{"encoder_arch": "inception", "horizontal_flip": false, "tokenizer": "word", "vocab_size": 44, "text_encoder_causal": true, "text_encoder_layers": 7, "text_encoder_norm_position": "pre", "init": "small_normal", "learning_rate": 0.0012, "max_precond_dim": 512, "adamw_lr_other_params": 0.0014, "warmup_steps": 250, "adamw_weight_decay_other_params": 0.05}
Rows from block 2 of the text encoder of a small contrastive image-text model, named by matrix and row number. Rows with one number belong to one neuron. Each number is 128 + 32 x the weight over its row's rms, rounded and kept within 0 to 255. All counts start at 0. Numbers have three digits each.
After each neuron's rows are labels from the 100 texts, of 14976, where the neuron reaches its largest size: "tokens" is the input token at the peak. Only what is clearly more common there than usual is listed. The data: drawn human figures in many poses. In brackets: how many of the 100.
# gate: MLP gate (text_encoder.blocks.2.mlp.gate.weight, 672x256), inputs 215-255
# fc1: MLP up (text_encoder.blocks.2.mlp.fc1.weight, 672x256), inputs 215-255
# fc2: MLP down (text_encoder.blocks.2.mlp.fc2.weight, 256x672, transposed), outputs 215-255

gate.471:076081146126114069178165166176095134123121111136165126150163136133063126086132178120109112085164079106085105151132083116158
fc1.471:117140077115149144169141219138208092100101155147120138174160138187083137113136133144132097128046060162093090076149099108086
fc2.471:117133140196127092067098135138131129181155099094106101156105065105154149111072160138034181145183104157139180145168119161199
tokens: "running" (100)

gate.560:127150072065057113069140109092093145115137182136114091131120175155139145094081180152097115113115133152125121105063168173118
fc1.560:111083196127099123143133134137156235159130065139167146150062158113142090152191103084134152091169132145081103121190155080132
fc2.560:154142032051154133163071119140128107145104137159118196078165052131120121193082166153097174147143133141113069114140125108148
tokens: "splits" (65); "arms" (35)

gate.355:102121112097180150082131055109049105116158087113129131124105146140123120147113078087116084154129172167118114150099134080071
fc1.355:068156192098097131125148116146196132118128126097087151129165130121159132120157145115131111088101056116146171155149184176144
fc2.355:148158096120133167121159143159104135170153089165187160159107118130108173125109118143159133151124140097115114132107132161176
tokens: "green" (100)

gate.636:143094088154107128134147158151126154089138138046090162154120148127106155115117077089174076113144169142140145099112129102155
fc1.636:143134121144183164159159094167102144114159137129157164147100146081150112119126116198145095106121148073132087103127193113128
fc2.636:155168107044122186114088111138116093106129106064074105129126107108096128110163168111134119076138099070126120127163079114162
tokens: "and" (100)

gate.511:092074112059196148140098117120139169200115122109166160090169098203157137155124153142142090177142112167084144121155137147136
fc1.511:130079135115195153133141150074095141182207138107165115101123110169170181105118151118140125141158141174125102106184143193122
fc2.511:083180173163140081139111146167142172189134079159125130153134084099140117152133115146106141082112130150128153089195141071152
tokens: "brown" (97)

gate.508:105197172074109128172181112156114093155118122138148146176148106156168177080078138117099117127102103079120067138102134127074
fc1.508:148155171168142143105089168170102123095107111090084093092144074155128150105094142196101077202119176140136119149134122133119
fc2.508:104092111127106122138152096128138157074134095147118095162166115121113136095148083140157135072110108126120114165152095141148
tokens: "an" (100)

gate.107:138192118130133077104122150052120142087130163079057157125206138074160098092106101122145112140089056111156085118161124120076
fc1.107:126130098173125096134105221079132125081210203130142140099168109120137100094128091115128116173132087014088137085126126127065
fc2.107:181072114092152141127187158137173149123153142078172112105177166130078142152130105176112116194152096100119116162134131107046
tokens: "<end>" (100)

gate.617:082112121142116134122093072085127148146167103124187097146116132154081091223116174105077109097124120149085144105099106168147
fc1.617:124137135094128176164165132160099108168174140072147130153094082157152098118112187151115104102139134143084088094148179149104
fc2.617:107182157123109051114092145069060161115194072115121120121172120064126144182080134146115187112148123159131111119133134068106
tokens: "brown" (100)

gate.73:127107097124135160069162139088124130113193133130070092147091143140113070135161125078153132064125115136099112179139074137112
fc1.73:118090144100122110136127083162076156105146078141156189108149094144047137159125082153121133133075158122158116011124137111122
fc2.73:099150185154102163117148166158170169094099107137038169151137118118187078174141072133105109099150128164188113125140149084154
tokens: "trousers" (62); "jump" (38)

gate.59:104104172071174140151164135101063083103110105089087097123129080175131161081093072178142120125129117136036084109145200098162
fc1.59:126148082132186077138110138124078102116117088166112106098061121151163119162109081096132112161095124107158132160179123147114
fc2.59:164113127109109156122121126126116122118100117200136168085176146127106095142163154138173133072169115113140182145130088160131
tokens: "walking" (55); "on" (16); "hips" (14)

gate.380:117125093096197163117143057079144112158130145122142118130141111127122130121148163132152133109117103114130090118129139146168
fc1.380:086159120164122062117099129134143166172080099097105166118129050152092142129156083118116127120101133147114122196101188124167
fc2.380:111112184075132132164111121153089140085103125140094131136169160139165055148132074159120061112111154176111083163090112108088
tokens: "trousers" (100)

gate.54:163129125087149153135116063154193120128167149116083178120137146122096104114130148120143150119103176110097084101081118101096
fc1.54:104135153153142088126177125039094121168144085095108126114117133141188117163101072104128134120141097119162145217167119119130
fc2.54:122051121140135125107149126126124100124177113132157100089108096156100121112118128124170143163151157158131126119093098151116
tokens: "green" (100)

gate.635:134086141103146107138101115107102149174113027122131085145132152119119131133190069153138108046079083130094124057109135121070
fc1.635:081132128078183182136070167123101162163138133146110096142139059099134123100148176127107159111098216132141121163108160071122
fc2.635:161104125114084131091114116115139107097106131118163135087133161116124157047142109164153144050188124164110082166111107133116
tokens: "blue" (100)

gate.98:096123173145150139096152114090155184077141091148134102200090075124078123116169093141111115130101096168121144079147111145153
fc1.98:058124072205146114139123119132115125206125160126104180155127112154115160110104131112158084153141159142169108161185125157037
fc2.98:119122123137182164104117089166104164143162129142130082162092138146103135163078112171117085115086164177103082109127136082191
tokens: "sitting" (53); "running" (19); "squatting" (15)

gate.146:149122118176181137117133142162095163137121136138132092105193195138105092102084139144153083104105171139172083133079155146173
fc1.146:176074120112150105096159171134078167096142134100134121108147112079163107194113092105150091127148183115154118083086186152151
fc2.146:127135165106095123155071167124143148224173074151149166149120106163101164200094162198125154155153114128182099161142128106085
tokens: "," (100)

gate.163:142140133142158154047109091163135122146083081084144150130143123120124127076128143129078070088066156144109106051079088114118
fc1.163:103122080174125145096126137149115172113104129167143082108149162130114128153036121126116077159141178174118072133127155144057
fc2.163:130082134055102091188137134153095054159116119107086100099110088134110155152134118160132121128134162130092234136139112115148
tokens: "green" (100)

gate.545:168147101127133147160112134138158144121120190193177120184156146130175173096102136079101073142110143144050142122140102121065
fc1.545:144172164155153117153122159108122096140132136153111164112168102120127091090096115087127128098093219141107090132112144144106
fc2.545:114110133124104126085143112140133158113095081134138088170135148196144150041147093116153123094105103099123162170189073164138
tokens: "an" (100)

gate.475:066115104122164083106140171131098102162152173104164111144094125125146168146065145063152047146115149174099116158144148131133
fc1.475:114051112156124130092138185076157109120145132094145157123147140072132220123083085100130145144093174117152132081117162126098
fc2.475:151186089130122150154152122148163142113087124169124116064203153205064106133122128143123080121135084105203121149132045135125
tokens: "splits" (94)

gate.591:120136166151084155078133149098136139079117139158144116139048152139076132126099131086170116139135104139112116150096164118171
fc1.591:108168097131177079172128123125114140123077104148171083107157117098123094135168141113144130183090131105094131142153132158130
fc2.591:152116210171097125126176130109128152150171126140104110130152081102174125113114120077146164109076113135168146211117193193128
tokens: "purple" (100)

gate.368:112122114104150113113068136079121144126149122184145115090129121102113142108158145114116157121120099156080146181097124143143
fc1.368:067085086167149140138205114132160148142128078102120170125116133117122140086165162106141146108131120177156126149173172094114
fc2.368:150187115112103062112089169183085058079103160141211118147139153114118081168131124158158133155128166173049104110093157131168
tokens: "splits" (67); "jump" (33)

gate.524:147096155130112142110143157124069219103118096138126088111179163174125122148070094094119125085122127128095152128127147136091
fc1.524:132133136146128123154085139158115182143166125108117141110177212150115127145125125155125089129076121042199109105093096176118
fc2.524:194115155185088131135067132110145159150126110138166191203139136184084137187089124162094164127132122169099096140142107168108
tokens: "pink" (100)

gate.188:126130146119195133134174115109182086083135179106130104178131111119103069109136123165145128138126153077116163116115142138102
fc1.188:097106058142096135130112141135090196116111098159128128107097137114129180151109193102148099085158088166123111187148111107156
fc2.188:150148126164127111158129120152136137143081115144104121077154102093104060216136144104170148130117087154118158080110133110130
tokens: "top" (100)

gate.476:076109137103125106139189095148180201136138088156131102137104122061096109153152171156135158097129096135100117103093102117117
fc1.476:123138158099185136066092088101150147243157103140092105144098114161085157110147150146139186141183086143182146069124103129117
fc2.476:176100128114091107155182073102172110102148152109112170142155136166140070157091088165130072106108192165030108112127121118195
tokens: "waving" (100)

gate.434:104152087132076150146082134083152129114096208122172068144198135101087151167147176080137112163162193122111138104103146122101
fc1.434:091140132130143166077168111092147139121124193037111148109129105085134129099164138161122140121100086139168167131106114168086
fc2.434:127107106105107119160078102107098138131140090097116164177151155156129116177152086097137168114103173145136091161175125118143
tokens: "running" (89); "sitting" (8)

gate.194:061087111124132196136127143133142121168141131128066152126110081164094077086126150122126124103130120120113106131133114065124
fc1.194:066071148130187023152107146104166115107095086188105153178130123143095087096124181143141103119142152161145110094098118126103
fc2.194:187142151166077114134138163150167084122076168130132108141178135141096139095144097123106110166147087137127160114121090106167
tokens: "yellow" (93); "waving" (7)

gate.491:116156136124068109089189048165084162114117103115114130151121189132077131098116173221164114135093102108157105071132134128085
fc1.491:156127150108133074113117079175118145133157090153138123125086155093158159127188067095113083186091088087164141076109151070115
fc2.491:145157126088133133163145174188159153181116164116118141090192115119155116118140134161145103123116059098176164173136145155146
tokens: "yellow" (87); "star" (13)

gate.149:130149184087156151159126044119133146134125140151130119170129099220103169101112192204151127081154160087106049108066128102091
fc1.149:107134104159159132064142121104183094080171100142137106116139096100194139127064107148112079173125144104137190177183089138155
fc2.149:092120165139115174115162118110156166162128109147133133172126120130118177108130085120141151102122084123079120155142137186113
tokens: "an" (100)

gate.354:108140136123120129139159124076084159128119163126112097159081192105119119112147153186147061143085101139169139119156149114122
fc1.354:124128092107130100125138114194099180162166137149106108108104149076100094127082156071107206153166104079100130087152144111116
fc2.354:145168137147097133219106099095143106115088143139140185047172178144112083126127150187076078209140165118113117091164130136094
tokens: "<end>" (61); "squatting" (21); "star" (12)

gate.456:125085160099127130097092125158123118155105160113156178201151165110103146115109092108167143106161153151099150147136120129143
fc1.456:143157121141119162092132149168156126099098109160138155131128136126122148145143130077179164105099174146103084149120156086066
fc2.456:160125111095137153221069107148092200141168073105150081142114126139107125111091105110094126081117084107153122107120186101151
tokens: "splits" (44); "lunging" (42); "running" (9)

gate.127:123150148078088155103104135153149084124133147103156108140115113109086201152139132116129168116087113160065193096135202075123
fc1.127:174104133115085169103090138115138101060090106080127070204109122101075149159147137144174180107092124094128187078092163070087
fc2.127:152178129102125130143081149174127146117117121079125132154157169136125141143144169124130118142099135097140148115127114106127
tokens: "green" (100)

gate.306:082131094192085132110139080149041137132154136126109129159064135158134071089134170069156139152155130097096071154156183100092
fc1.306:052160054117150115129138111101130138143200136162120107109111125145162113156148165081076105108137162080132100149172182098116
fc2.306:165116163080151119149075113124170089141097133136174116131127171142120182150134115174109078094198139139161159110116110130081
tokens: "and" (100)

gate.90:167140093091142103083157113159107064111123128155070101203149078114090149133091159125123144112121161104128104129118113134122
fc1.90:142147077092104074079099109131129130138034106130116157179106088116129164125068128147131115118133164124165088120103146158179
fc2.90:122136145145107144114144105110126151134154091133114144185103169162136138038134083096167085076126128153099156179143120176135
tokens: "an" (100)

gate.99:097094096147169090104166070107084153162175091099141140132109093126114161101092168126138128135146129047169121101101110165141
fc1.99:165102106085080144099142087103157090090115151146083056093095089123120141085166120110099113156164108142053124179135187110151
fc2.99:094120105146119158132170114131124139149138153111137114147079099143149082123153120138114097160098123111101143121139060171106
tokens: "waving" (27); "blue" (24); "squatting" (21); "running" (11)

gate.446:188156064156145132103147079120094157087151133081127042110165159140123118145203121118125112077134135109093117105099131111130
fc1.446:155154116170095154128141104107109122164126116068100141115126152112195087124137111086109121111110167082176098100083103168066
fc2.446:065094124163158103120152157146117163044099120158117112142153174120132104102138082120115112071142154122091129151132151066089
tokens: "walking" (76); "<end>" (24)

gate.176:158139142101103120134156099109121103112195139142059130149095077142131114123132086155079169154157127131065086152111058116162
fc1.176:187114132110101097116145174149181070129105111100159168109120110145145118186138068122113137144125134166077130078104106149168
fc2.176:130126174117120155152165146105137125150098109190120175086112146075115140088168205083122183151154136049205126121087094194160
tokens: "sitting" (77); "running" (23)

gate.578:135101127116114192129144113146097145143115113100135099136155135093116183187156205077130093089078103137098177131052116141089
fc1.578:102175139123113105124090065118154093149190160161152192119193098162142082101104133125073131134136160135129106131176097101101
fc2.578:117102142124125141135150138098078158107130137092139082144097184128150108104145168071150151138108122127110158122126120101220
tokens: "<end>" (86); "lunging" (7)

gate.2:151097172083186086130097098098101159126116139135122069086100197105105205133127153155120119099112136136076126116158085093085
fc1.2:136134111151115186131171126181132151096142117092103105095160105109145142164178036141132160126171159099135106135061156173132
fc2.2:192110088097097090182121149084171130101133177114138176206112127075111107138080125081112080158128157119154147114108082104172
tokens: "purple" (100)

gate.95:199155121101081189119119115110094165126131121149224059140166139137113100127107069176066092118146112076042140096116132116139
fc1.95:134113166121047124136126087124097170128113100121153112096110110136096129099127117111196151158101139107137127147149089160138
fc2.95:095136130147135083085095166139164086131179172170123123119138104152115139079081169142157155116084128152077052162134125082140
tokens: "brown" (100)

gate.620:052131127140104103099047059116123141145168114092157110204133167130163093114143141076067111139170170156178176094132146139096
fc1.620:162159119135156137128101146069143080091113018100118148150093080134102186082121170192100134132106190158158076121142141109185
fc2.620:129150155122119127138093104085114070098128133203107157094081161102148115092179101130221158146168081079112143161131115083164
tokens: "running" (54); "squatting" (33); "kicking" (10)

gate.447:153136110122163146114110098139087119071148091105139085144151116096112100116138149179192114090111122204162132199098143153110
fc1.447:142099062092141127104142106218074165083106122138174122098089157113156130140113103185106145155159159067111138134081141153168
fc2.447:035130095117145143125113138102137162144144118099134132151165131134127103091162178098159089108107125121172130109169082071099
tokens: "trousers" (100)

gate.377:150102073115134130142144074117130177157115177197132085091152154125164130153113146099169078077156126132111113072130188114127
fc1.377:068112137090142160117158127155192068141128148118131165130057159181116120168096091120099172066124118196147110162087117147124
fc2.377:165090082104136120095082056121070145084103102172181049138169190128072072196091158183149075114125233119096187094089179103139
tokens: "blue" (92)

gate.72:176132182130094125082142120138033131177142170125151138070126200136121118111084129126208097136167139174090133111108102076194
fc1.72:169120145097108158176171128140104135159196121103083096145149139169139086148088136204163172074215164165140146104108103219131
fc2.72:116165098122112088139108184090182101150094049150159145105156142108071119111113105135031144145102090076108086159107163140166
tokens: "pink" (100)

gate.208:106109079155219151133165157068124083114139158099104122171181126102118147105146195116074150125138126152141097145119061104103
fc1.208:089080105120149185166113125126145162107170092146118112141178129176114134129130111103123123178190096130180085096142172157133
fc2.208:128125110124171082134145113095072091111173103132107130149082104090096147134131117138106112134072162067170094157117106100105
tokens: "trousers" (56); "<end>" (44)

gate.670:119134117164147143137188087132175118119154106172201102239176119112120134066127130121103145098121176154127123172092123136096
fc1.670:113153166150149124091152069095130062121100085139131119222145106121164141054093117160100132097112159069124112170137145113121
fc2.670:120115140160123120062153131124144160119114120155162119201119148141150128044145110120157085072115097098119121187181074161110
tokens: "an" (100)

gate.390:079185105080186127134149172116147134096120151179066074141160122132126160105154152084084061139107157069127148117113165135164
fc1.390:134143118129128102124130179168177087161131127153188086150125083143094087116179154089096174190155148102145079101131109152178
fc2.390:082080142156137093097105182090106092184134123144125118091128218088159134177170114095177143105122119156119159142117181154095
tokens: "an" (80); "bowing" (20)

gate.311:118145147124122172111086110124104128096150144083090122145179123123054158114138127107123130080154128160163110151145158058135
fc1.311:151109199146123184120087189204124140111114097127152127196167146141096147090162171139137136097148181137136137154083152100147
fc2.311:136154086082108133143086133105126124091088104085129112143138178116125129157126137113127125122087130090123165105149142124140
tokens: "green" (100)

gate.76:142081123079125141140121142123077119091111116154146142171110141185093095106135175164155144098117130176078107139138185060130
fc1.76:159079131096066129115132129122116181186170149122114125092212141146185157130115165164153095140108139127084070115117076127153
fc2.76:083133149149153109117137103134110136086128102104081130118121147101089095134203109127091180091151168179097090166140162107129
tokens: "blue" (100)

gate.233:170121139181174184145154135105170130161141144136114074093139131153072120196149146145104118130137191137052144105094058106145
fc1.233:216173103163144163113182182053109110079122108114116103107199109112083104145133148132093132165134160143105138083127137125090
fc2.233:140157112089088021107103106126082125101087141155178090121080103070098133103174126108086119128127116187136170101114156138141
tokens: "sitting" (55); "top" (31)

gate.312:161089100125103127161104103131113152093119156143071054079122134119091161132142103121146098127112185117075091107137128125172
fc1.312:149186131162098094117138133122119110155164108169108106123126128100141154149049090074111149153155175167148147147103155085087
fc2.312:115079157101104158128071084131094159110108183096146153114181078138143166119175154098211154148086121110129118075158115145142
tokens: "running" (75); "sitting" (25)

gate.411:144139168161146166139163164140096099125134131101101099105174160099163121134164131085123118087125081145135129084104098089135
fc1.411:094087107154115110159141146143143062170144138062135124116152121148096075081176138139185098133188133078083154124058109167110
fc2.411:169139123149080141046102125111110165125081159107151141146090144101099130143121106157049165101107116125133126196160111068179
tokens: "top" (100)

gate.386:114080191170070088145107130142145117080099127154150109158186105133164097094117129181071151160126147084058146106113100092149
fc1.386:148065152136113148099151111151125139091126143118162154113120148162154164080118117114114168105154092115072182159145098177151
fc2.386:175185114151116062082121111117083139153158127150160134073128107169091162102200143115103119089132141147184130080152133134090
tokens: "yellow" (45); "<end>" (39); "running" (16)

gate.442:131080127198132129131122087125103140176125087126141143097191138064116112124135119118101087096126129154086131090143134093165
fc1.442:201181145161110150199113110076163072120124139113059109173162137179146137135084159132161155132071145087114107153153124126142
fc2.442:183161095189106131055200075118092161087145154108147120157103145115119148123086061122089123079157125157145136098100047132085
tokens: "brown" (100)

gate.128:120127153134172151098175079135146155064154128169108133127101145130155187157133149125160121163163136145056102072096100090159
fc1.128:090145102110097147126138139090128115095090077153153123152185121123115145157096152164132155139102108084108099162140088121132
fc2.128:196103119163122096134185132151099170125155149101183125068152105186141149131119167159189111128110138134161190061087181117130
tokens: "on" (49); "<end>" (25); "handstand" (11); "running" (7)

gate.210:121142141126046067157102115176119140174064077132187120099139152147111155097112122098140095087144105091113113103146159129085
fc1.210:133097173179133075153141080101119152121143086139164118116107061087135140123114143140113062083140179157198119114139135095154
fc2.210:151144088072159143185079132075117060104114176118113107109156154190127128128138136151130153123137116153108171149112123073049
tokens: "blue" (100)

gate.18:179081076128111134106119091119158154152180183067177172135143154151051155131146180167112187125112141149107094144111140140155
fc1.18:143127099109077156076180063138121082115159156129130182098168083145089116127076125172134155114177093148139090090129091079131
fc2.18:110162068121080110106078134115125151145143139150106120105147118109166134059148171102109132136123187119171158168173153157138
tokens: "running" (89); "sitting" (9)

gate.55:101084085093045120110084155116191165119090075113116145099160125121112147132095196083111067125180092078187113135091140127110
fc1.55:130145159134150160139174078133059162130123195104186152159119118082128118099158130137141155119089127177091105129120121158142
fc2.55:114148149080091162169199100102141130056122059062150109151158172138127155186090127117168152117176186181103158103083136166111
tokens: "yellow" (100)

gate.410:110119109128149121121096158137166138108068099155141139199138168169104116137124049170134131122099149140061036114141104138162
fc1.410:159105150158103080142135106146157094181192098153105132137091101130197117097163097115141200168151095081127132106127116053140
fc2.410:144157084103128163135081092112174163132067131138128149076145126124134160059180105132061168076149138161149103140124120178121
tokens: "on" (62); "hips" (38)

gate.303:159178086149148124067105109118146157151139182098133118095089106080094157141150096127088155143086094043166119144128099099095
fc1.303:179103070136155157093140159136124123109091116128081156110141083089173183134147142167163113132127195110204112189136151118103
fc2.303:049162138107125131168130109176139122139168139068102074153145139175081164102096083155050053157068110133086169124117162138098
tokens: "trousers" (100)

gate.627:117103150142164116067128108127164154125152174101131110061097175156112076159124122129123150131069131093130119069123138092146
fc1.627:135076150101138117149091057171134149158137155101099134090106175091088119155115079071127130142175125172086130123088138188142
fc2.627:077119172113097104118146148089130117145065105059132129138175138154104166089138138126141149123129109080066129177174112066110
tokens: "waving" (62); "standing" (32)

gate.516:134106093062109149145101061123152115114111119101129194128135102113173194070158156147175096094122143185124089160091144181099
fc1.516:170126210137128101122117128084078095123130137133101121151086109098121133084104160160117098133133170093139111117127171153167
fc2.516:151174125112096165140138140203152139102135179148110113091108122115173103119167105136144156119145091123100154128121121123132
tokens: "trousers" (100)

gate.49:116138130085094200152166131109066119127157158097154094137154125128158152112132104118149161122121177142141060144097137149126
fc1.49:130069142118113056110179158092083101115098171166118178083176176185122166111116130180164128117132100074110142143147126157076
fc2.49:148118134158100229150157061119142137189196155055169101161135116066120102123149114104121109065111157091190091149111122110146
tokens: "splits" (59); "arms" (37)

gate.671:081099135164166077134057133150113085088170096095123075124194151174094140125110185102138145129131137165128139131108138138130
fc1.671:102115178138163114152105138086061135172112156075126125140074131130088158065092156105150093105097110090099170129076109137110
fc2.671:170177088136159076153112109102172150145126219166168092100156101108124107093173086111165091100083186185143160132161125094200
tokens: "blue" (100)

gate.141:118142112155164137073067073121080112096138151173171127158129119108088111139138114154114063098149137111130121119143164097116
fc1.141:157121121151189111168184111119164130162118098138080180143126094089181107061128127100119134176136060062100130111132088120150
fc2.141:073134175086142190112178083092109102106136140133117120119100141166147139133146126124153132093111170224155194170099133118116
tokens: "pink" (100)

gate.291:107125050054167088079146140053097146087188121136144146152142157143113182118155164092164085188150103094151137058138135129144
fc1.291:104124065140158103122149072158056151163125128180088187197091158134132104095137129167124112141074152132174135114113127142120
fc2.291:119137063123108100143153114151186183119111076083095067063127125151126144153130121128183044065164110188092133142124099126169
tokens: "running" (100)

gate.566:071114077130127093087113185153054131126122106129050107191152163107076099066157144066084120083117168099135110109110076136167
fc1.566:125142136094142122167096102096132156142143166099105073133118107158087101152160151067111141147125101111084166130135143113088
fc2.566:134079110152131159089156169164058094159100091157119140092075083131132171134132110117104125079106134081181091186153121148153
tokens: "<end>" (63); "," (23); "squatting" (8)

gate.58:103174145081125142145091144057083132143128167120177141138177134176128145115084126119134123111131103170137126180045113154098
fc1.58:094127131135083093177042082143126158114104134132144159118125096127097166112128132119082127092087067134142137138107116124156
fc2.58:143116084143167115103096155179143122113077146117120117179078119158138099167100131112110137119150053059117151086136094127122
tokens: "splits" (73); "lunging" (27)

gate.281:125099148100088138164128142165126172174088113123192159094131119132171114167120149106128060109106124179061154104193156120064
fc1.281:122070151137111129132139162148101142142128112121103104125089115139107114186129118106141062094087159166100134099180122102066
fc2.281:067192125161122078113112151156094142185168093120131089114143050123171111157104100126102118134098124099125158082195108085183
tokens: "," (100)

gate.113:107153098155189124185074134115178176132171077152158100185112099164090079094125155098160077122165136102161057120101190069100
fc1.113:147180096132167143103133150126112118130163082118135152128104170104132154124081157109216090123129154160054135156145133153123
fc2.113:141110093207122109138143112130056140146112114178080197137116121182163122120179126099091156131147073092150129132131139073144
tokens: "green" (100)

gate.173:092137138058129112151131103141093113102139168139135096100153098134102174107144144055171114167174152168114108175133092069137
fc1.173:139088093085132089088167105121066123107143177128155163066083138142136133145072134099143126151142129123134077252126140133162
fc2.173:131131192162210119118120156138172130133153108097118115130198119071142130132077129087115127128130121183099154119146083147136
tokens: "sitting" (57); "<end>" (31); "running" (12)

gate.490:162162112162124123080073081128147151100137123137079097158164133122175136122108175132102118119134136121070067136106136113101
fc1.490:152185212126119091119096151146161145133167096106110093122130135112172190147099167146205148114085124118072083157171122128152
fc2.490:115069087156114097103178146136166145160076131176101128106156114087129113068137098153084180137094033096159138155142127160088
tokens: "yellow" (100)

gate.252:107111102120121095129215132115095109166143151117167087168174090112143130157128179164146102175149153160092103112144095119139
fc1.252:125064106105093123088164106164150083160162120146186094146170151138165127197147133117108153068082084133137075120090166165102
fc2.252:102133146118145113119117158139113169100122136166118098084083084090088096078141064095114098170112160118139160094154144089132
tokens: "brown" (100)

gate.255:118113087105136146116120098107080131133150178065042182141154101109150103097155091152170105073138130157102092142086173144136
fc1.255:192153098166160113108158149194096152190139126072092118114159101085086145141086135114136157087128109172111185102130155158107
fc2.255:120138129133139119146099134097182118169109152175114138146156129128153164145163143097116140079133148158121099175125164114094
tokens: "and" (100)

gate.664:156145144065117136158123149176082156129132200114114087123107139138060119190144078155129121000144133097161110135121134100070
fc1.664:150114102111120154088116141069082108079108179170138153170081103096199139126158123149116075085068117155141164187091068102114
fc2.664:134138121101148034097159110145106116068150187070141077097126171144040150075142093114133155144133135131109176118185190120150
tokens: "," (100)

gate.609:182075081157109106074141141147122135113131151124123161145125124121109120180099105115159141104106150082115156207089161087074
fc1.609:124169107122135099088135140222142067094144119107182158125132084165098113146126104159213134148135096153127124179148165170137
fc2.609:140095118137065131128148084088081126141165138184163127068061141098171077141150121081130140183166187152074103094089154138167
tokens: "walking" (100)